config.yaml
model: "sound classifier"
dataset: "notes from a synthesiser with random patches"
train_examples: 78125
noise_aug: 0.002
n_mels: 40
hop_length: 160
input: "log_mel"
spec_augment: false
win_length: 512
targets: ["oscillator", "filter", "filter motion"]
num_classes: [10, 5, 4]
arch: "conformer"
norm: "layernorm"
activation: "relu"
mlp_ratio: 4
head_dim: 64
fused_qkv: true
qk_norm: false
dropout: 0.05
inner_norm: false
moe: "top_k"
drop_path: 0.1
num_experts: 8
moe_every: 1
expert_mlp_ratio: 1
experts_per_token: 2
shared_expert: false
subsampling: 1
layers: 12
width: 128
positions: "sincos"
kernel_size: 15
mixing: "cutmix"
loss: "cross_entropy"
residual_init: "zero_last"
optimizer: "muon"
muon_scale: "match_rms_adamw"
lr: 0.003
momentum: 0.95
nesterov: true
orthogonalizer: "polar_express"
adamw_lr_other_params: 0.0015
grad_clip: 1.0
steps: 16700
batch_size: 128
epochs: 27.4
lr_schedule: "cosine"
final_lr_fraction: 0
warmup_steps: 500
weight_decay: 0.2
adamw_weight_decay_other_params: 0.05
Rows from block 5 of a small sound classifier, named by matrix and row number. Rows with one number belong to one neuron. Each number is 128 + 32 x the weight over its row's rms, rounded and kept within 0 to 255. All counts start at 0.
After each neuron's rows are labels from the 100 clips, of 14976, where the neuron reaches its highest value: "loudest band" is the band of the loudest frequency at the time of the peak; "strongest on" is what is common among them. Only what is clearly more common there than usual is listed. The data: notes from a synthesiser with random patches.
# fc1: first MLP up (model.blocks.5.ff1.fc1.weight, 512x128), inputs 0-25
# fc2: first MLP down (model.blocks.5.ff1.fc2.weight, 128x512, transposed), outputs 0-25

fc1.44 [183 141 106  64 133 144 166 134 126  83 122 155 102 137 139 129 144 121 100 104 169 119 114  72 124  96]
fc2.44 [135 146 162 172  74 179 117 181 138 109  74  87 122 134 168 119 132 108 171 187 146  32 125  98 116 171]
loudest band: 4000 to 8000 Hz
strongest on: filter closing; high-pass

fc1.318 [153 132  78  91  88 107 130 135 154 143 120 151 141  96 164  95 113 158 165 129 111  44  88 134 176 141]
fc2.318 [141 113  69 146 113 131  92 129 146 149 125  91 120 159 122 118 104 151 157 105 129 155 114 139 170 149]
loudest band: 250 to 500 Hz
strongest on: echo

fc1.263 [138  77 187 132 171 188 185 106 154 130 110 116 138 171 138 136 133 131 122 125  78 108 155 175  85 128]
fc2.263 [137 100 136 165  81 151  74 127 155  65 153 160 102 111 167 144  62 137 134 126 136 135  77 108 125 105]
loudest band: 1000 to 2000 Hz
strongest on: drive; notch; noise

fc1.77 [160 115 109  66 200 118  72 114 105 114  95 184 142 152 138 189 106 184  95 120  33 128  89 202 108 100]
fc2.77 [173  96 140 119 197 141 149 136  83 122 118 147 165 100  99  53 104 206 104 117  64 142 124 150 106 177]
loudest band: 1000 to 2000 Hz; 2000 to 4000 Hz
strongest on: pad; filter closing; oscillator: inharmonic FM

fc1.152 [129  91 123 122 108 123 116 129 142 153 182 111  77 149 138 137 148 108 182 124 173 139 157 121 104 130]
fc2.152 [ 85 101 136 105 149 113 142 110 110 100  96 107 147  84 139 134 111 133 135 118 186 237 114 111 154 107]
loudest band: 250 to 500 Hz
strongest on: triangle

fc1.452 [205 169 133 134  83  85 124 121 126  77  99 150 193 165  69 144 181 107 139 127 119 136 128 108 143 166]
fc2.452 [143 131 130  90 100 165 109 153 133 137  84 138 116 134 164  78 167 138 114 171 110  97 182  96 170  86]
loudest band: 500 to 1000 Hz; 1000 to 2000 Hz
strongest on: drive

fc1.490 [211 110 169 146  94  91 187 105 131  63 142 159 148 169 144 108 108  89  79 210 167 146 133 177 185 129]
fc2.490 [107  85 140  94 133 202 133 119 154  82 141 125 164 103 130 112 167 130 123 117 176  87 113 130 161 127]
loudest band: 500 to 1000 Hz
strongest on: low-pass; triangle; pitch class: A#

fc1.330 [185 128  87 109 144 144 153 116 138 157 126  94 125 145 115 179 102 125 124 115 122 127 138 154 124 143]
fc2.330 [165 193 109 121 138 142 151 121 116 134 116  95  82 124  87 179  95 111 101 107 133  91 125 116 167 105]
loudest band: 1000 to 2000 Hz
strongest on: harmonic FM

fc1.49 [120  69  41  73 115  45 155 125 186 142 155 134 110 149  96 123 154 179 176 141  88 143 111 138 136 166]
fc2.49 [ 98 148 110 103 186 133 163 136 155 100 172 115 194 113 120  85  97  93 113  84 108 139 109  76 171  83]
loudest band: 1000 to 2000 Hz
strongest on: echo

fc1.116 [200 154 164 106 123  96 236 104  84 117 124 141 100 136 108 118 123  98 105 173 134 211 131 133 107  87]
fc2.116 [ 85 146 113 136 127 190 161  90 140 149 109 134 165 176 107 127 138  91 146 146 149 124 103 158 157 134]
loudest band: 1000 to 2000 Hz
strongest on: gate; inharmonic FM

fc1.284 [148 156 137 101 184 102 142 107 102 169 156 153 112 188 113 179 113  68  69 134 154 137 127 125 177 142]
fc2.284 [ 90 127 117  91 154 122 117 173 140 138 119 131 136 121 101 104 168 168 111 168 155 142  88  83 200 129]
loudest band: 4000 to 8000 Hz
strongest on: pad

fc1.213 [124  94 154  85 125 168 139 144 155 160 141 131 103  94 125 168  98 123 131 122  80  89 144  98 150 154]
fc2.213 [123 102 159 145 152 135 137 148 131  93 134  97 113 155 146 109 142 119 106 159 108 166 147 145 117  79]
loudest band: 250 to 500 Hz
strongest on: bass register; filter: band-pass; noise

fc1.91 [186  80  71 142 164 125 164 159 169 158 184 157 119  92 171  88 125 160 104  67  94 138 122 166  73 157]
fc2.91 [111 119 169  99  95  76 179  99 130 128 140 116 155 178  96 109 105 122 121  87 157 128 130 150 171  96]
loudest band: 4000 to 8000 Hz
strongest on: resonance

fc1.380 [148 173 162 132 109 118 176  46 165 142 141 181 116 128 115 133  87 166  68 127 115 152 139  93 137 128]
fc2.380 [115 116  95  31  83 137 135 148 132 178 135 181 154  64 132  81 154 132 179 122 122  76 130 161 143 126]
loudest band: 1000 to 2000 Hz; 2000 to 4000 Hz
strongest on: hard sync; band-pass

fc1.222 [163  77 151 144 102 182 164  97 110 185 129 139  72 175 135 115 104 140 109 134 106 127 127 121 137 170]
fc2.222 [ 70 139 102 136 125 142 136 108 188 122 116 135 187  98  58 106 166 102 165 127 140 123 117 149  95 165]
loudest band: 1000 to 2000 Hz
strongest on: filter wobble; notch; oscillator: hard sync

fc1.193 [150 133 122  54  90 138 169 102 124  80 166 142 191 108 193 126 137 158 169 143 108 193 128 144 169 167]
fc2.193 [150 105  95 219 133 128  81 114 194 136  86 209  79  86 132 159 131 103 119 141 152 111 132  97 126 146]
loudest band: 500 to 1000 Hz
strongest on: notch; filter wobble; oscillator: square

fc1.315 [151 134 111  84 117 141 102 132 121  97  98 151  95 129 133 105 201 135 134 123  86  49 163  92 143  83]
fc2.315 [161  77  82 158 114 132 109 166 156 130 138 109 137 141 150 117 148 129 198  95  70 148 163 178 129 141]
loudest band: 500 to 1000 Hz; 1000 to 2000 Hz
strongest on: hard sync; drive; filter motion: filter wobble

fc1.130 [171  77  70  75 150 112 115 114 136 116 129 117  46  91 127  65 147  95 124 107 164 123 141 109 155 143]
fc2.130 [156 150 106 148  68 124 126 100  89 108 161  88 148 152 123 158 135 176 141 111 103 179  84 184  94 109]
loudest band: 500 to 1000 Hz; 250 to 500 Hz
strongest on: drive; noise; resonance

fc1.68 [177 134 125 122 163 126 169 164 158 135 161 114 169 135 166  88 101 117 120  17  86  78 143 102 116 113]
fc2.68 [133 112 139 111 125 176 122 122 160 103  50 157 101 139 179 133 129 107 144 183  66 128 103 145 148 124]
loudest band: 250 to 500 Hz; 500 to 1000 Hz
strongest on: drive; hard sync

fc1.75 [173  56 102  74 115 152 140 161 142 165 114 158 160 116 154 126 105 188 133  95  67  71 103 165 145 124]
fc2.75 [130 153  91 147  76 169 174 165 166 140 153 132 108 144 170 129 140 141 133 151 175 117 119 108 135 124]
loudest band: 1000 to 2000 Hz
strongest on: filter wobble; narrow pulse

fc1.347 [157 109 152 184 132 108 140 114 141 100 124  93 154 117 129 136 115 165 122  65 149 125 147 122  99  76]
fc2.347 [167 141 131 134 100 121 115 130 100 159 127 123 165 119  79 104 122 151 179  70 148  87  57 153 130 101]
loudest band: 4000 to 8000 Hz
strongest on: noise

fc1.454 [163  88 112 115 137 131 130 155 119  67 148 114 172 101 171 162 100 171  81 151 104 110 216 126 106 180]
fc2.454 [ 70 179 173 124 144 139 110 107  95 162 100 183 125 218  55 134  76 175 143 145 139 108 197 120 112 142]
loudest band: 500 to 1000 Hz
strongest on: narrow pulse; no filter

fc1.103 [199 172 156 113 164 111 120  79  95 140 117 162 228 103 117 151 122 138 144 139 129 118 160 106 140  72]
fc2.103 [ 64 130 130 129 115 114 123 182  90 126 116  92  53 192 147 178 118  99  77 180 124 148 127 153 146 157]
loudest band: 1000 to 2000 Hz
strongest on: high-pass; gate

fc1.381 [129  87 125 154  70 189 137 112 167  98  87  91 134 129 114 125 162 121 101 134  61 153 107 119 103 172]
fc2.381 [160 107 155 110 117 148  84 107 135 119 150 192 115 136 110 123 125 123 119 144 187 159 100 163 195 155]
loudest band: 4000 to 8000 Hz
strongest on: noise; pluck; no filter

fc1.39 [181 112 165  93 136 135 131  96 121 105 119 132 196 155 151 111 148 122 126  65  41  72 136  54 136  86]
fc2.39 [ 84 155 134 175 126 146  99  95 134 136  97 137 139 154 179 143 154  84  79 150  61 196 150 142 137  86]
loudest band: 1000 to 2000 Hz
strongest on: high-pass

fc1.470 [170 128 163 129 117  93 222 137 105 153 132 153  68 218 118 132 128 108  63  92 164 157 142 139 147 131]
fc2.470 [ 72 141  66 176 134 148 106 129 152 166  85 158 132 168 115 124 122 165 125 130 163 154 167 111  77 139]
loudest band: 500 to 1000 Hz; 1000 to 2000 Hz
strongest on: low-pass; inharmonic FM

fc1.266 [121 158 101 164 104 142 219 132  95 164 129 155  98 123 133 147 106  44 164 136 126 100 113 141 110 151]
fc2.266 [121 150  92 184 125 118 176 219 138 136 107 136 171  93 183 150 135 131 133 192  81 138  52 171 117 125]
loudest band: 250 to 500 Hz
strongest on: bass register; narrow pulse

fc1.429 [192 142 195 113 135  98 137 139 118  99 150 124 163 136 107 118 186 107 119 121 148  80 149 187 127  68]
fc2.429 [150  77  99 103  80 136 161  88 139 113 128 107 105 118 120 126  83 167  75 124 177 140 158 156 142 111]
loudest band: 2000 to 4000 Hz; 1000 to 2000 Hz
strongest on: gate; narrow pulse

fc1.226 [182 100 112 103 115 125 115  69 174 149  81 116 170 131 169  75 166 126 138 181 159 107 101  68 112  59]
fc2.226 [ 95 124 142 142 113 141 181  88 155 128 104 164 117 170 162 147  84 203  98 180 128 152 127 131 119 138]
loudest band: 1000 to 2000 Hz; 2000 to 4000 Hz
strongest on: drive; hard sync

fc1.85 [185 114 165  85 107  96 141 106 125 126 116 184 125 138 150  98 113 176 111 164 164  80 122 100  72  76]
fc2.85 [ 59 206 164 169 137 113 111 148 124 110 103  83 142  47 139 104 107 105 121 129 127  98 126 158  74  80]
loudest band: 1000 to 2000 Hz
strongest on: pluck; drive; hard sync

fc1.145 [166 103 175  70 104 125 152  88  96 115 103 167 154  80 153 196 130 117 153 129 124 160 114 131 190 121]
fc2.145 [117 174 140 134 125 131  84  93 212 124  90 114 125 208 128  89 104  88 118 188 150  94  92 144  83 156]
loudest band: 4000 to 8000 Hz
strongest on: high-pass

fc1.430 [172 109 110 140 112 159 108 104 129 158 123 159 126  80 151  99 144 163 143 141 115 221 125 107 160 100]
fc2.430 [107 181 112 135 131  64 123 143  92  73 140  79 124 149 106 235  89 146 124  52 155 151 141 174 120 124]
loudest band: 2000 to 4000 Hz
strongest on: filter wobble; resonance; harmonic FM

fc1.233 [146 103 130  99 132 116 116 135 124  66  81 109 141 159 161  74 131 160 205  84  96 153 160 149 127 115]
fc2.233 [ 66 189 140 134 121 152  93  84 101 155 148  62  44 141  88 131 133 143 134 126 114 128 138 122 108 134]
loudest band: 500 to 1000 Hz; 1000 to 2000 Hz
strongest on: echo; inharmonic FM

fc1.228 [148 124  98  98  98 126 158 111  96 108 114 101 108 156 112 112 104 134  98 118 125 109 126 130 171  90]
fc2.228 [158 112 149 105 174  94 128  58 152 141 134 113  96 130 138  90 156 156  94 156 106 141 135 106 132 177]
loudest band: 500 to 1000 Hz
strongest on: resonance

fc1.46 [195 163 171 123 158 144 186 158  78  96  69  99 119 128 152 156 153  93 134 105 106 153 129  92 105 128]
fc2.46 [ 91 219  99 178 128 138 134 100 125 166 162 131  91 131 112 141 156  80 108 118 114 132 175 191 118 149]
loudest band: 1000 to 2000 Hz
strongest on: high-pass; filter opening

fc1.295 [111 137 156 128 135  75 179 124  78 110 112 117 188  43 165 103 175 111 120 201  98 102 209 165 138 169]
fc2.295 [117 159 100 164 118 171 113 137  89 168 146  71 192 146 155 168 178 158 194 143 166 162 165 100 115 121]
loudest band: 250 to 500 Hz
strongest on: pluck; echo; filter: low-pass; triangle

fc1.444 [165 105 117 100 152 157 130 131 161 151 114 130 150 151 148 112 113 136 127 117 167  90  88 121 119  93]
fc2.444 [114 202  76 101 123 116 117 152 155 159 141 121 104 103 180 175 151 119  92 134 112 142 124 113 112  78]
loudest band: 1000 to 2000 Hz
strongest on: notch; hard sync

fc1.64 [153 143 189 108 162 113  95 130 128  96  90  79 116 131 118 132 124 108 173 114  92 122 139 120 161 149]
fc2.64 [146 123 112  93 160 120 124 148 144  34 109 128 109 116 112 125 189 118 150 105 163 127 124 117 150 138]
loudest band: 250 to 500 Hz
strongest on: filter wobble; resonance; bass register

fc1.324 [172  47 140 170 160 160 163 145 160 132 125 174 150  80 139 120 167 138 114 126 181 186 115  78 102 102]
fc2.324 [116 200 105 112 148 127 132  87 112  79 105 104  84  88 117 145 105 106 138 109 110 104  89 136 121 119]
loudest band: 2000 to 4000 Hz
strongest on: pluck; high-pass

fc1.418 [124 137 110 134 139  80 140  84 122 126 130 157 133  76 109 160 149 115 153 159 137  73  87 103 127 176]
fc2.418 [101 130 163 146 127 147 139 175 104 130  68 111 166  87 137  51 172 142 108 106 114 141 163 140  95  43]
loudest band: 250 to 500 Hz
strongest on: filter opening; low-pass

fc1.69 [125 134 145 149  97  78 142 134 148 162 156 189 114  99 203 130 133  85  79 128  95  86 159 162 150 106]
fc2.69 [ 96 155 167 180  86 130 136 167  51 153  92  73 107  84 143 129 168 138 183 115 159 138 105 138  91 111]
loudest band: 1000 to 2000 Hz
strongest on: harmonic FM

fc1.511 [142 145 155  75 133 194 173 107 104 154 112 132  89 106  76 112 168  41 145 134 129  98  87 151 153  80]
fc2.511 [ 98 118 105 136 152  83 132 122 136 189 160 198 139 185 179  94 113  90 171 124 183 127 141 103 125  75]
loudest band: 500 to 1000 Hz; 1000 to 2000 Hz
strongest on: hard sync; low-pass

fc1.311 [176 135 114  72 126 125 152 115 126 114 164 131 115 172  90 125 152 149 161 145 179 129 130 107 141 152]
fc2.311 [127 128 176 146 127 121 114 162 138 134 118 145  99 107 154  30 117 161 131  65 111  97 159 120 147  75]
loudest band: 250 to 500 Hz
strongest on: drive; filter wobble; bass register

fc1.354 [141 140  85 105 141 121 165  92 158  96  73 100 173 125  90 177 123 134 113 120 105 141  85  56  90  84]
fc2.354 [107 129 174 159 103 157 117 127 173 141 119 140  45 125 112 131 126 131 165 105 174 136 163  82 213 131]
loudest band: 4000 to 8000 Hz
strongest on: noise

fc1.21 [144 108 191 182 140 140 149 142 166 146 137 137 122 137 123 165 109 140 185 121  94 129  90 103  75 142]
fc2.21 [119 195 121 125 122  98 187 150  97 149  84 120 122 140 112 152 138 170 130 133 186  86 148  99 148 163]
loudest band: 1000 to 2000 Hz
strongest on: resonance